Rows from block 12 of the encoder of a small masked spectrogram model, named by matrix and row number. Rows with one number belong to one neuron. Each number is 200 + 20 x the weight over its row's rms, rounded and kept within 0 to 999. All counts start at 0.
After each neuron's rows are labels from the 100 clips, of 14848, where the neuron reaches its highest value: "top examples" is what is common among them. Only what is clearly more common there than usual is listed. The data: synthetic speech, music and everyday sounds put through simulated rooms and audio effects. In brackets: how many of the 100.
# fc1: MLP up (encoder.blocks.12.mlp.fc1.weight, 640x160), inputs 0-79
# fc2: MLP down (encoder.blocks.12.mlp.fc2.weight, 160x640, transposed), outputs 0-79

fc1.65,211,168,224,176,190,199,184,197,224,190,193,200,193,201,219,237,177,173,186,172,193,218,174,212,163,202,219,166,208,219,209,195,177,210,195,235,207,188,173,207,162,174,198,222,199,178,201,156,197,195,208,215,174,228,168,218,201,193,210,236,248,220,178,211,167,178,203,212,173,190,207,189,220,202,215,193,202,201,210,196
fc2.65,214,203,205,199,223,195,193,201,178,211,186,226,161,218,175,179,214,221,171,206,190,202,209,213,197,230,190,171,194,204,178,193,190,212,190,234,199,191,223,209,239,176,192,186,174,257,213,177,171,210,237,193,191,189,210,212,212,216,217,182,215,194,194,183,231,155,203,162,188,191,244,194,201,208,191,180,177,208,219,190
top examples: dropouts (94); number of effects: 2 (50)

fc1.603,193,216,206,214,206,209,219,184,206,220,192,153,234,185,186,214,205,191,206,203,201,172,176,212,181,190,164,193,183,201,218,138,166,187,214,169,219,219,177,197,193,181,248,233,180,181,206,215,196,250,207,190,194,202,202,159,216,180,213,206,193,189,212,142,156,186,187,189,185,214,192,196,151,183,194,202,195,168,208,220
fc2.603,204,212,204,204,187,210,197,186,172,164,204,210,196,257,215,236,203,206,209,184,189,228,209,176,214,204,221,199,202,232,186,208,213,176,209,228,204,223,194,182,175,205,186,201,189,238,211,204,200,194,209,201,169,133,223,213,251,192,196,205,217,187,190,177,204,211,199,193,236,204,196,216,197,197,200,203,196,230,191,196
top examples: speech (96); dry (61)

fc1.161,201,185,189,182,217,206,229,215,233,184,222,193,208,172,212,175,180,257,197,254,212,196,200,201,244,189,176,182,185,183,221,219,184,219,196,203,204,247,176,188,203,194,236,199,194,211,225,232,229,217,191,193,212,218,176,166,229,186,235,175,191,197,196,222,182,162,195,230,204,197,198,189,173,207,216,162,216,200,206,209
fc2.161,213,210,157,212,205,164,250,213,228,182,185,201,174,158,235,152,191,222,171,238,198,184,218,191,237,189,213,195,211,168,192,213,200,192,181,197,163,192,187,202,221,190,247,175,214,238,248,206,229,200,190,170,207,213,168,183,202,192,202,202,174,199,167,213,220,180,159,183,208,195,231,214,181,185,197,220,214,225,226,204
top examples: reversed (100); drums (91); number of effects: 1 (63)

fc1.503,204,198,214,221,228,201,167,208,208,208,154,212,177,197,224,194,210,162,230,180,211,188,174,203,174,202,230,195,214,204,198,179,180,181,221,194,244,215,186,199,177,235,210,183,214,181,200,190,191,237,213,174,214,181,239,208,204,193,154,192,171,184,190,218,167,213,215,198,198,193,168,246,228,192,198,185,188,192,198,188
fc2.503,216,224,204,186,195,204,176,214,179,200,230,184,223,176,193,250,226,215,166,223,175,227,243,211,215,196,194,210,204,200,211,212,186,177,191,225,193,186,203,215,189,185,187,196,165,226,194,207,226,202,166,204,179,205,152,180,205,193,242,223,200,203,230,157,209,216,186,218,187,208,175,182,209,236,165,219,196,197,203,208
top examples: dropouts (70); band (51)

fc1.506,161,190,210,174,204,189,231,191,228,240,153,201,191,188,222,214,203,196,196,221,155,188,216,211,200,178,198,204,168,222,196,201,204,187,184,198,184,191,220,214,210,207,217,215,226,215,196,166,200,224,188,207,210,196,204,203,185,218,177,181,166,210,218,173,210,194,203,215,235,208,213,199,166,170,191,214,216,208,226,233
fc2.506,206,188,197,177,186,184,176,205,210,194,200,226,217,202,198,220,207,220,226,186,213,211,205,221,196,199,232,181,162,212,215,171,180,209,202,184,227,154,175,157,176,194,203,204,210,200,221,215,157,227,204,165,172,183,239,237,244,241,204,207,212,185,216,198,190,172,154,210,211,200,195,180,175,247,183,179,219,180,203,193
top examples: far (69)

fc1.547,194,204,213,187,187,213,192,195,206,222,188,207,200,179,201,236,239,222,180,226,228,245,231,159,190,215,198,218,225,228,210,215,216,209,184,204,209,226,195,226,165,218,143,175,203,212,210,209,198,224,198,185,191,210,214,189,183,181,190,201,171,232,190,225,202,221,205,232,195,216,184,178,245,205,200,204,178,216,180,249
fc2.547,192,224,214,197,188,202,215,194,190,184,217,193,186,214,204,170,169,180,217,188,196,168,209,253,236,227,183,208,177,193,160,202,193,210,220,203,193,191,220,195,223,178,246,200,213,202,223,218,177,232,162,253,205,186,225,216,194,207,180,208,174,178,190,219,209,153,178,199,210,201,163,202,177,208,203,187,204,181,171,169
top examples: far (75); band (66); wah (42); telephone band (34)

fc1.198,191,198,261,190,186,211,206,189,192,196,239,215,203,195,161,209,230,224,235,225,211,236,224,232,192,218,175,215,181,193,217,184,214,212,215,215,156,187,191,195,193,178,205,191,171,215,201,173,213,196,152,204,190,195,224,207,190,208,212,168,202,191,182,215,239,190,198,166,208,173,208,191,194,179,210,182,194,176,199,180
fc2.198,226,194,175,200,188,218,190,210,193,176,147,168,181,201,245,184,220,197,185,168,237,219,209,197,179,180,203,207,190,188,161,197,198,171,178,156,228,191,184,191,223,199,169,229,213,165,170,219,210,208,196,207,190,217,196,180,219,191,222,237,214,189,193,218,183,233,214,223,187,218,195,193,194,230,224,187,208,209,194,225
top examples: wah (61)

fc1.431,217,191,200,227,217,176,153,196,217,206,234,196,202,226,186,191,209,199,200,221,217,188,176,183,210,184,199,207,192,193,235,238,175,176,187,208,181,174,191,200,176,198,212,206,206,177,202,222,199,168,225,195,224,206,190,210,205,188,220,215,222,203,213,193,225,167,171,219,203,208,236,232,206,187,159,193,231,208,166,184
fc2.431,203,166,181,191,214,180,202,220,224,171,196,221,205,180,200,206,242,219,206,182,176,226,203,225,177,219,179,188,202,204,225,195,197,207,192,179,205,226,206,176,228,205,169,161,217,219,167,211,171,197,182,178,154,180,185,220,197,206,213,206,214,210,178,221,208,223,193,172,174,147,197,196,203,190,225,199,213,170,236,180
top examples: dry (74); reversed (40)

fc1.199,196,203,223,225,188,220,191,190,187,208,201,181,226,196,219,205,193,206,162,198,178,164,195,213,201,200,222,220,203,234,226,222,207,199,204,210,236,232,233,211,192,170,171,181,178,196,190,184,184,222,182,191,207,234,179,156,159,234,215,188,161,219,200,165,172,222,191,178,201,212,186,215,167,195,211,222,189,205,198,192
fc2.199,207,195,227,198,224,172,186,206,203,239,196,224,184,204,230,204,190,200,188,192,199,201,178,203,207,186,171,192,211,224,232,225,189,216,224,192,196,225,184,205,193,165,203,171,230,191,187,176,163,219,166,196,205,236,204,205,193,193,173,235,216,210,210,189,174,225,227,190,162,194,206,189,194,180,232,209,188,213,213,202
top examples: number of effects: 0 (63); drums (52)

fc1.491,202,195,219,195,212,201,191,217,182,200,191,137,249,190,229,205,181,196,196,202,226,204,186,229,168,200,231,211,208,204,206,170,189,176,202,184,209,197,196,204,249,195,202,199,205,197,185,188,169,227,222,196,194,206,197,173,193,163,187,206,206,216,189,200,190,220,205,216,210,164,197,214,225,182,179,203,197,179,197,143
fc2.491,200,197,184,220,154,198,217,209,190,219,191,209,175,169,232,180,192,148,190,224,219,194,224,197,228,209,205,189,195,190,207,218,218,223,203,172,219,233,206,180,226,169,181,202,241,185,170,185,194,208,197,201,198,177,233,225,206,219,203,196,212,261,187,187,186,224,202,217,218,195,196,194,191,206,180,212,216,196,188,167
top examples: everyday sound (61); dry (56)

fc1.122,218,217,208,220,144,181,227,195,203,184,174,191,182,197,181,201,191,165,209,183,194,198,250,192,172,208,226,214,231,191,137,225,203,177,209,178,173,177,238,211,186,209,188,227,164,160,185,199,194,224,185,197,193,226,154,202,220,218,201,186,186,198,184,169,227,193,198,203,199,199,221,183,206,187,200,229,209,187,215,189
fc2.122,183,199,185,176,236,224,182,173,225,190,241,170,200,206,191,184,177,222,164,208,183,208,203,163,223,206,163,208,204,197,245,190,175,210,172,205,214,193,180,213,160,182,186,203,212,220,271,228,214,166,216,201,222,201,235,171,209,172,229,174,220,199,214,190,185,184,217,214,230,228,201,200,203,221,202,214,178,204,186,200
top examples: far (67)

fc1.145,198,190,178,220,192,163,157,181,206,205,219,243,179,218,225,267,202,234,206,181,183,185,232,202,240,193,188,201,202,209,176,169,199,208,173,204,214,209,180,195,186,195,184,190,207,179,168,205,192,203,211,205,207,197,187,213,193,200,201,179,220,171,226,219,206,194,193,172,217,177,199,197,189,226,182,216,195,202,220,218
fc2.145,180,214,217,209,178,161,187,208,200,153,226,185,166,231,171,227,175,174,210,196,217,213,191,173,224,175,226,231,194,232,206,188,224,175,207,226,223,180,217,221,198,215,232,218,192,186,187,177,207,160,194,194,210,216,188,173,191,181,251,193,199,168,196,198,193,220,198,222,189,188,194,177,231,210,232,185,194,188,217,218
top examples: speech (72); dry (44); ring modulation (31)

fc1.386,235,190,210,165,170,166,235,180,202,197,191,221,208,173,174,211,251,218,212,172,208,237,204,195,225,182,205,203,195,174,217,199,168,189,210,182,196,225,212,195,206,225,186,194,223,175,191,211,224,165,201,237,194,218,183,174,198,189,198,208,228,199,189,222,188,202,226,178,199,196,214,172,189,193,214,182,198,224,194,215
fc2.386,178,214,206,177,231,217,219,194,210,169,217,233,192,229,168,194,238,244,213,196,209,224,239,165,261,218,210,164,226,241,176,197,226,194,171,241,184,210,201,180,191,216,215,187,206,194,173,188,216,215,191,201,188,194,180,204,210,213,193,197,202,197,210,230,185,197,214,183,175,200,202,202,204,189,207,174,225,213,188,203
top examples: dry (55)

fc1.385,193,187,174,214,196,201,191,178,212,196,189,200,230,202,150,209,211,183,193,217,164,223,207,170,177,198,223,204,234,212,171,162,179,186,214,206,189,209,217,195,230,192,199,211,193,163,201,215,188,196,191,223,196,233,162,201,214,217,193,210,187,226,199,209,165,191,214,193,205,198,188,164,226,232,219,217,248,181,191,188
fc2.385,181,147,158,208,176,188,182,187,216,212,191,201,195,193,173,204,189,213,181,204,189,215,205,229,213,188,221,218,220,246,207,225,199,205,196,204,232,185,176,185,204,175,230,188,184,181,185,222,185,200,160,191,198,218,210,187,213,242,221,166,160,200,215,167,198,227,211,213,194,207,224,188,220,272,206,202,165,205,210,232
top examples: number of effects: 0 (56)

fc1.540,207,202,200,210,187,203,192,208,187,203,227,218,218,213,202,206,204,193,217,223,203,214,221,214,175,209,202,216,188,184,203,212,175,183,181,206,202,241,201,217,196,237,159,166,219,227,193,194,176,165,180,204,181,219,219,160,211,176,239,225,194,203,229,205,214,169,236,210,200,179,200,199,216,216,153,199,167,218,213,236
fc2.540,152,229,246,216,209,222,210,186,228,199,203,206,170,189,201,169,205,213,195,183,219,211,219,205,201,206,225,171,213,155,227,203,190,220,178,213,226,215,182,176,224,196,232,188,196,207,212,164,208,212,170,227,190,210,163,195,211,233,193,170,197,221,180,188,208,219,208,220,254,183,175,206,186,181,169,220,188,194,165,185
top examples: reversed (65); dry (63); drums (56)

fc1.463,165,217,201,209,184,186,214,218,221,198,224,210,191,181,197,221,207,190,218,157,181,185,211,221,194,190,212,198,187,215,237,169,223,184,228,190,195,212,219,205,169,212,200,218,204,172,203,229,184,207,187,195,256,191,163,203,200,226,202,197,161,220,195,194,189,226,196,228,210,233,177,199,171,199,218,192,177,185,223,161
fc2.463,196,211,186,180,176,165,229,166,199,195,191,181,207,213,190,217,213,223,213,197,229,230,220,194,220,187,189,215,235,199,203,219,182,178,171,219,195,188,217,188,190,208,188,234,223,202,205,179,222,216,207,231,190,185,212,211,205,220,192,206,217,202,227,198,185,198,184,165,212,180,201,173,240,196,161,224,214,178,202,222
top examples: dry (70)

fc1.489,192,201,227,188,196,205,210,183,215,215,212,197,198,220,186,183,207,201,213,224,199,211,214,191,174,183,222,222,197,170,190,225,204,171,204,167,194,193,177,202,136,173,198,215,173,216,216,204,194,181,203,199,194,207,210,193,150,206,193,210,208,188,197,181,185,196,207,176,200,175,221,180,216,181,197,187,184,140,162,174
fc2.489,230,229,194,212,197,228,207,195,172,188,202,181,183,215,234,192,180,202,178,181,169,188,177,219,236,223,161,198,201,187,166,183,199,217,215,197,196,205,193,236,177,195,223,201,227,196,246,194,210,224,191,215,181,198,208,206,213,197,227,157,223,200,177,232,203,189,197,206,171,216,206,218,187,226,208,233,187,183,184,172
top examples: far (83); short reverberation (66)

fc1.46,208,207,181,208,190,186,206,233,197,198,178,224,172,211,187,165,261,179,180,224,218,209,207,199,198,213,186,196,200,199,193,209,219,199,174,189,180,188,201,219,234,218,171,173,201,229,189,199,212,203,195,147,219,201,188,204,175,210,189,187,215,221,217,187,188,201,169,191,214,180,213,176,227,222,197,216,217,178,202,178
fc2.46,187,215,191,196,184,271,212,209,161,206,215,196,187,176,181,199,235,205,201,190,190,208,223,187,231,187,196,201,213,207,203,208,207,198,185,190,207,219,205,208,211,159,202,176,193,184,202,205,205,210,196,170,196,154,178,214,206,175,229,227,204,183,219,165,191,205,241,198,195,188,183,206,170,204,226,217,183,185,202,185
top examples: everyday sound (59)

fc1.323,194,210,179,164,165,169,216,237,186,200,216,214,247,232,165,217,211,165,182,180,193,221,203,214,178,195,190,213,203,229,171,198,204,179,187,193,202,213,215,167,168,181,194,219,200,224,209,182,208,237,175,202,188,189,194,200,198,192,227,168,204,192,190,201,182,229,219,169,227,201,211,192,217,165,211,228,260,212,191,206
fc2.323,211,193,203,195,196,185,216,190,191,182,182,207,211,191,194,227,207,226,226,192,214,211,234,189,203,192,173,199,196,194,198,181,200,164,188,128,186,194,228,207,168,193,169,243,191,174,230,216,177,226,199,210,213,215,172,209,179,195,230,218,202,206,210,188,197,174,201,202,225,189,162,205,181,211,224,221,221,219,221,237
top examples: far (72); speech (65)

fc1.344,200,234,195,225,213,222,241,206,207,182,206,174,146,260,189,232,222,203,212,187,170,192,208,212,204,190,209,184,169,212,209,195,222,220,164,207,200,184,183,194,199,196,185,191,216,235,205,202,181,164,231,204,194,209,226,178,227,199,196,212,224,195,180,174,195,181,180,184,216,191,182,210,189,201,211,202,204,180,194,186
fc2.344,227,176,202,173,205,190,177,196,190,207,191,231,201,164,197,170,151,219,150,228,209,212,175,192,214,231,166,182,215,163,202,214,185,202,241,194,184,201,228,220,202,170,250,202,173,198,210,216,221,192,175,232,193,185,166,207,211,192,214,179,193,186,224,222,194,226,220,200,200,221,224,202,207,192,200,216,201,183,189,144
top examples: number of effects: 0 (58)

fc1.530,183,178,177,231,205,195,212,193,203,195,212,216,180,171,174,234,178,239,189,208,193,214,193,193,185,206,198,209,205,194,209,172,207,222,198,198,216,206,182,182,205,216,230,205,209,204,228,228,220,236,202,208,187,220,210,217,174,194,198,217,165,238,192,201,190,165,148,183,216,186,169,208,212,190,171,179,210,164,217,195
fc2.530,204,209,200,190,165,201,189,181,179,183,191,166,199,184,228,183,225,178,205,209,192,179,185,186,204,205,204,222,183,172,195,231,206,209,176,194,178,199,219,192,204,197,222,188,228,192,147,197,191,160,232,231,216,205,209,204,206,206,200,206,238,196,189,187,227,217,223,209,194,170,232,221,206,208,198,219,213,180,175,179
top examples: speech (79); dry (77)

fc1.452,182,192,199,236,195,200,201,228,230,198,155,214,204,184,222,163,233,238,212,204,225,205,207,150,193,169,174,195,211,206,201,206,214,180,187,196,169,216,193,215,167,204,219,179,205,189,179,185,190,207,242,189,199,189,195,179,185,160,210,225,209,222,169,201,200,188,230,193,185,221,205,191,217,215,232,210,210,195,194,223
fc2.452,189,195,178,197,179,173,198,194,280,177,174,211,182,173,194,197,200,209,189,173,197,217,214,193,186,177,252,211,206,197,203,216,202,217,190,184,190,218,207,197,196,220,225,184,182,203,173,222,187,187,203,189,190,175,169,203,241,190,203,190,157,207,198,181,235,203,238,199,186,219,207,222,185,215,219,226,222,160,230,192
top examples: everyday sound (85)

fc1.511,214,233,174,226,200,217,206,206,180,207,194,198,190,208,196,192,182,218,233,168,164,199,170,238,203,162,203,212,183,180,209,200,176,226,148,209,216,157,181,191,209,214,237,200,197,174,217,213,202,181,203,188,212,195,223,209,202,204,182,158,218,176,182,221,211,216,188,185,215,199,223,215,203,214,206,208,202,173,191,209
fc2.511,171,172,182,250,203,166,190,197,209,203,175,227,166,197,228,172,207,194,208,192,211,188,188,178,211,211,209,168,232,190,185,207,181,229,188,184,186,192,207,158,203,179,199,202,249,194,242,180,164,219,201,197,224,191,167,215,163,169,216,183,207,214,217,226,222,178,215,196,215,172,190,214,203,204,233,209,186,208,242,203
top examples: dry (47)

fc1.18,222,179,202,201,218,181,202,192,205,208,216,187,212,221,194,221,248,208,202,189,192,210,228,188,180,233,206,193,197,222,199,207,196,227,195,190,211,233,195,214,188,209,210,177,163,217,175,224,243,215,201,194,192,230,190,200,202,153,198,182,192,233,172,207,192,207,206,188,184,176,204,215,191,171,202,195,200,178,209,163
fc2.18,193,200,193,196,197,201,250,202,212,207,201,196,231,215,197,204,215,245,201,224,164,186,214,215,173,190,228,198,170,190,164,179,213,208,211,237,199,208,184,181,224,227,201,195,219,224,211,185,186,192,165,211,195,194,217,216,189,191,155,211,189,209,188,217,199,191,175,189,226,203,184,193,218,205,192,202,182,203,194,204
top examples: dry (65); speech (62)

fc1.166,187,198,211,198,209,194,225,222,185,199,210,199,221,240,189,191,219,199,237,200,186,204,215,216,214,192,168,226,180,208,225,195,214,196,199,178,199,218,204,207,189,207,193,199,207,209,175,193,169,184,206,218,209,207,228,200,173,160,196,223,224,224,193,189,185,177,213,220,162,201,179,182,182,218,154,177,202,201,172,195
fc2.166,209,176,179,205,207,201,176,209,191,199,200,225,174,192,209,194,189,195,180,222,215,214,179,214,229,160,214,200,161,204,228,218,211,226,195,249,194,195,180,184,198,170,193,209,192,196,199,175,211,161,222,166,226,201,191,178,260,227,213,196,218,213,196,177,207,218,207,172,204,196,266,227,214,219,216,188,195,181,209,184
top examples: number of effects: 0 (57); band (51); dry (48)

fc1.61,224,189,183,159,203,217,220,220,199,190,183,197,187,208,187,211,181,213,201,204,241,195,236,183,222,189,223,194,173,211,254,202,201,183,215,209,207,206,166,177,201,149,232,184,189,160,209,245,185,203,204,202,203,187,186,197,243,203,197,174,205,210,174,210,174,222,233,210,216,208,188,183,243,169,182,194,232,222,214,209
fc2.61,196,174,211,185,197,207,217,221,211,179,187,207,195,228,240,190,177,179,256,200,223,200,199,187,201,203,205,202,210,225,209,215,174,192,188,218,240,219,166,219,229,210,197,201,185,190,200,198,174,207,206,190,207,284,229,221,217,182,222,174,201,209,192,211,170,196,219,181,228,195,229,211,218,184,166,191,198,195,213,188
top examples: dry (74); drums (57)

fc1.451,202,203,191,191,204,173,219,201,175,195,199,200,168,203,268,199,212,183,205,210,177,193,200,224,213,239,216,204,194,193,217,170,163,194,194,214,215,213,188,182,182,242,164,168,201,205,155,167,212,190,156,169,232,228,187,219,203,188,206,209,194,196,218,216,218,178,165,237,184,221,197,174,200,191,199,202,222,188,203,191
fc2.451,211,206,218,222,218,206,187,181,229,217,222,221,232,211,154,185,195,216,215,162,200,205,201,192,219,202,208,208,206,162,190,193,212,203,196,216,186,199,204,189,203,174,217,230,187,190,226,219,196,222,203,226,188,200,237,190,191,202,210,214,182,172,204,187,184,217,221,170,197,206,170,225,201,182,189,181,178,223,215,160
top examples: dry (87)

fc1.96,187,172,190,187,200,186,208,211,213,225,213,213,219,204,181,174,202,174,167,168,171,202,180,185,207,207,223,214,212,179,211,199,198,206,175,201,228,200,180,196,226,190,208,211,174,201,205,213,234,164,233,193,188,210,204,199,225,189,177,221,243,210,214,165,216,193,200,228,200,177,192,191,140,188,202,212,189,220,196,228
fc2.96,246,208,219,202,187,192,179,194,197,185,178,187,184,206,217,248,192,197,202,217,233,229,198,207,181,207,173,197,214,207,187,206,200,221,182,192,187,231,224,172,211,230,219,218,176,205,185,205,166,194,179,211,210,194,164,202,190,202,209,226,156,174,211,229,173,185,183,185,218,186,209,211,219,188,171,189,187,226,211,192
top examples: wah (96); dry (56)

fc1.608,167,181,198,180,191,224,207,207,224,207,185,222,219,208,200,211,202,217,221,198,179,206,222,196,190,190,195,214,221,219,183,191,196,201,227,204,188,187,184,209,168,183,203,166,203,209,203,172,157,240,198,210,180,197,217,203,219,194,209,233,188,199,205,170,182,205,184,175,184,206,190,215,230,192,183,219,197,214,254,237
fc2.608,215,214,229,237,206,202,182,185,196,234,215,199,227,153,163,223,190,204,208,188,237,200,222,211,210,220,222,176,185,158,216,202,208,179,190,194,248,176,217,216,251,219,176,191,159,182,214,200,185,217,165,211,196,205,196,194,175,224,160,206,201,183,194,227,212,214,201,197,217,179,183,212,178,204,212,185,207,188,190,188
top examples: far (81); drums (58); chorus (33); wah (30)

fc1.248,206,179,179,195,192,214,218,246,186,183,176,224,199,229,194,212,236,193,157,184,218,182,229,179,211,227,186,192,167,181,193,213,167,169,200,207,194,207,162,181,171,175,195,189,167,177,227,228,211,219,213,203,198,175,170,220,177,197,176,203,224,189,223,190,198,185,207,236,219,209,188,193,204,223,206,194,238,241,186,172
fc2.248,185,205,189,240,185,247,202,219,198,192,170,222,174,221,189,216,207,180,221,191,198,182,210,189,208,195,160,176,178,192,204,227,194,166,186,201,180,197,209,176,198,215,238,228,218,204,230,195,223,206,225,191,181,199,172,193,213,214,200,179,186,202,212,192,217,230,187,179,222,194,203,224,210,217,222,146,200,220,191,212
top examples: everyday sound (64); dry (49)

fc1.625,197,194,184,194,200,208,215,175,215,194,179,225,172,239,254,225,240,241,227,214,210,225,215,191,188,212,157,230,208,157,184,208,209,181,202,186,212,181,200,204,191,193,174,180,205,213,194,172,179,232,229,176,194,233,199,218,163,230,210,210,211,221,184,198,177,223,197,166,164,222,164,205,210,198,209,196,205,225,172,188
fc2.625,220,201,209,208,223,173,195,222,195,174,157,208,188,183,193,195,214,197,191,204,176,193,182,222,173,191,243,187,193,218,202,186,209,214,223,188,161,229,211,161,180,206,214,212,186,206,200,213,225,188,242,205,234,168,211,203,210,197,215,150,174,199,239,182,195,163,168,218,229,209,214,226,183,200,215,219,191,245,187,227
top examples: dropouts (32)

fc1.27,198,208,180,183,199,201,194,202,206,236,137,178,208,185,178,200,233,243,185,191,185,196,189,162,193,176,185,167,189,146,214,194,185,204,206,169,235,186,199,209,215,165,177,200,213,206,187,189,221,192,230,210,189,189,193,201,210,186,209,206,178,191,195,188,224,166,208,177,193,219,163,198,206,182,161,225,184,222,187,198
fc2.27,182,196,162,223,215,211,197,206,235,199,219,216,225,215,230,164,174,214,206,218,179,185,213,209,218,215,220,180,220,207,200,198,227,169,167,193,195,176,200,224,202,224,227,210,189,208,220,190,188,235,180,211,225,205,182,206,170,185,208,203,232,189,202,199,179,194,158,242,195,185,192,176,169,192,216,209,228,190,189,205
top examples: wah (63); telephone band (50); number of effects: 3 or more (31)

fc1.615,181,210,195,167,198,162,213,205,224,182,204,165,200,184,226,181,186,142,204,226,194,200,210,209,208,216,201,200,235,205,195,213,202,182,253,192,161,182,204,218,165,208,215,186,198,222,196,207,187,187,220,221,205,211,208,208,180,196,190,191,164,167,223,218,180,214,177,243,197,220,200,209,187,173,178,208,174,170,235,213
fc2.615,184,195,183,181,215,200,204,200,217,186,217,220,209,207,183,206,211,210,186,190,204,191,237,208,187,190,205,182,226,206,216,184,158,211,159,207,199,170,181,195,196,200,208,222,199,199,196,190,213,220,228,161,198,210,200,213,204,180,201,182,167,198,223,198,190,213,184,210,197,236,199,207,193,190,200,200,165,209,185,224
top examples: speech (76); reverberation time: 1.2 to 2.4 s (42)

fc1.159,227,258,222,217,196,200,183,220,195,221,206,193,248,208,218,206,201,177,162,186,243,168,194,203,204,197,206,227,195,234,186,188,168,168,177,193,203,197,212,227,203,208,163,186,191,179,161,170,165,203,218,196,217,218,211,168,181,160,201,227,197,189,209,203,176,180,191,185,223,161,198,181,186,186,177,201,194,189,198,182
fc2.159,210,220,184,210,170,206,203,215,197,173,185,191,142,197,204,154,206,201,187,180,210,226,226,212,194,183,181,210,189,209,204,193,207,212,216,195,194,214,198,208,247,185,164,180,229,242,215,175,202,206,210,229,195,213,219,193,204,182,205,221,201,207,222,168,193,206,175,197,215,163,199,211,179,174,184,234,182,154,208,172
top examples: everyday sound (55); dry (47)

fc1.462,203,201,198,197,180,179,201,189,202,226,200,195,190,219,191,211,186,194,218,194,190,231,186,189,224,179,221,196,206,153,210,211,222,178,199,184,196,158,229,195,225,170,196,227,198,168,184,176,161,181,228,228,207,201,183,201,173,188,196,223,207,191,245,177,195,222,232,180,165,217,191,192,196,215,214,159,182,170,170,207
fc2.462,184,224,201,229,247,200,215,177,185,213,205,185,226,220,203,213,191,201,198,205,201,186,216,201,174,207,186,190,189,219,178,206,195,185,170,206,213,236,178,186,231,221,190,172,235,206,205,194,203,228,196,180,177,177,222,189,229,201,212,199,204,211,159,186,213,186,209,164,203,209,203,164,203,213,167,204,191,242,180,233
top examples: speech (53)

fc1.320,196,178,209,162,199,203,221,195,196,230,210,191,176,234,168,205,220,223,188,221,192,162,207,212,235,174,209,208,182,225,220,165,194,228,204,209,240,217,127,179,185,193,221,222,166,204,190,201,209,217,193,217,206,165,182,194,185,172,193,170,230,205,207,229,163,170,213,216,196,227,221,257,204,219,192,225,196,193,184,172
fc2.320,240,189,211,218,209,183,220,205,173,238,226,203,233,211,217,158,205,219,208,211,202,220,219,198,192,203,227,223,203,173,226,197,219,233,185,201,204,230,252,173,198,217,238,188,192,223,211,185,182,193,219,195,215,196,179,181,178,206,223,214,183,192,214,210,210,205,188,212,211,190,208,174,181,183,153,227,179,216,218,189
top examples: dropouts (55); dry (44)

fc1.587,187,198,210,199,207,210,187,189,174,187,192,223,192,185,177,202,177,188,206,205,198,194,193,202,173,221,238,170,255,176,224,197,187,228,189,217,192,223,189,177,222,202,175,180,225,198,223,192,179,201,204,212,185,221,220,198,181,182,234,205,158,169,198,221,182,193,211,217,206,156,203,238,197,188,192,196,243,226,206,193
fc2.587,209,218,256,197,161,185,196,227,194,208,219,204,201,168,213,208,192,172,198,211,160,215,210,204,219,207,209,223,191,208,210,234,229,227,189,193,170,227,238,212,220,194,213,191,172,203,209,218,207,152,198,181,207,187,161,216,210,216,197,185,201,212,215,184,235,215,159,207,216,204,181,208,184,233,211,195,177,209,197,180
top examples: dropouts (55)

fc1.398,205,197,191,184,194,209,204,216,232,226,217,212,229,183,170,220,191,200,156,212,218,213,233,198,189,191,182,195,221,201,230,196,195,193,194,196,215,202,209,203,219,215,187,233,174,184,190,208,188,197,177,214,202,208,190,204,177,228,217,217,183,173,208,155,230,220,218,192,193,175,219,174,191,190,222,177,190,208,181,228
fc2.398,202,185,198,166,226,205,197,185,197,217,215,188,177,191,227,189,204,210,194,189,218,196,197,195,210,204,184,210,208,238,172,185,221,213,183,220,213,202,255,194,199,213,203,195,208,219,219,191,194,223,158,206,188,168,246,259,212,209,142,197,191,204,201,254,164,134,193,190,190,203,170,226,214,188,164,203,212,213,166,186
top examples: far (89); drums (67)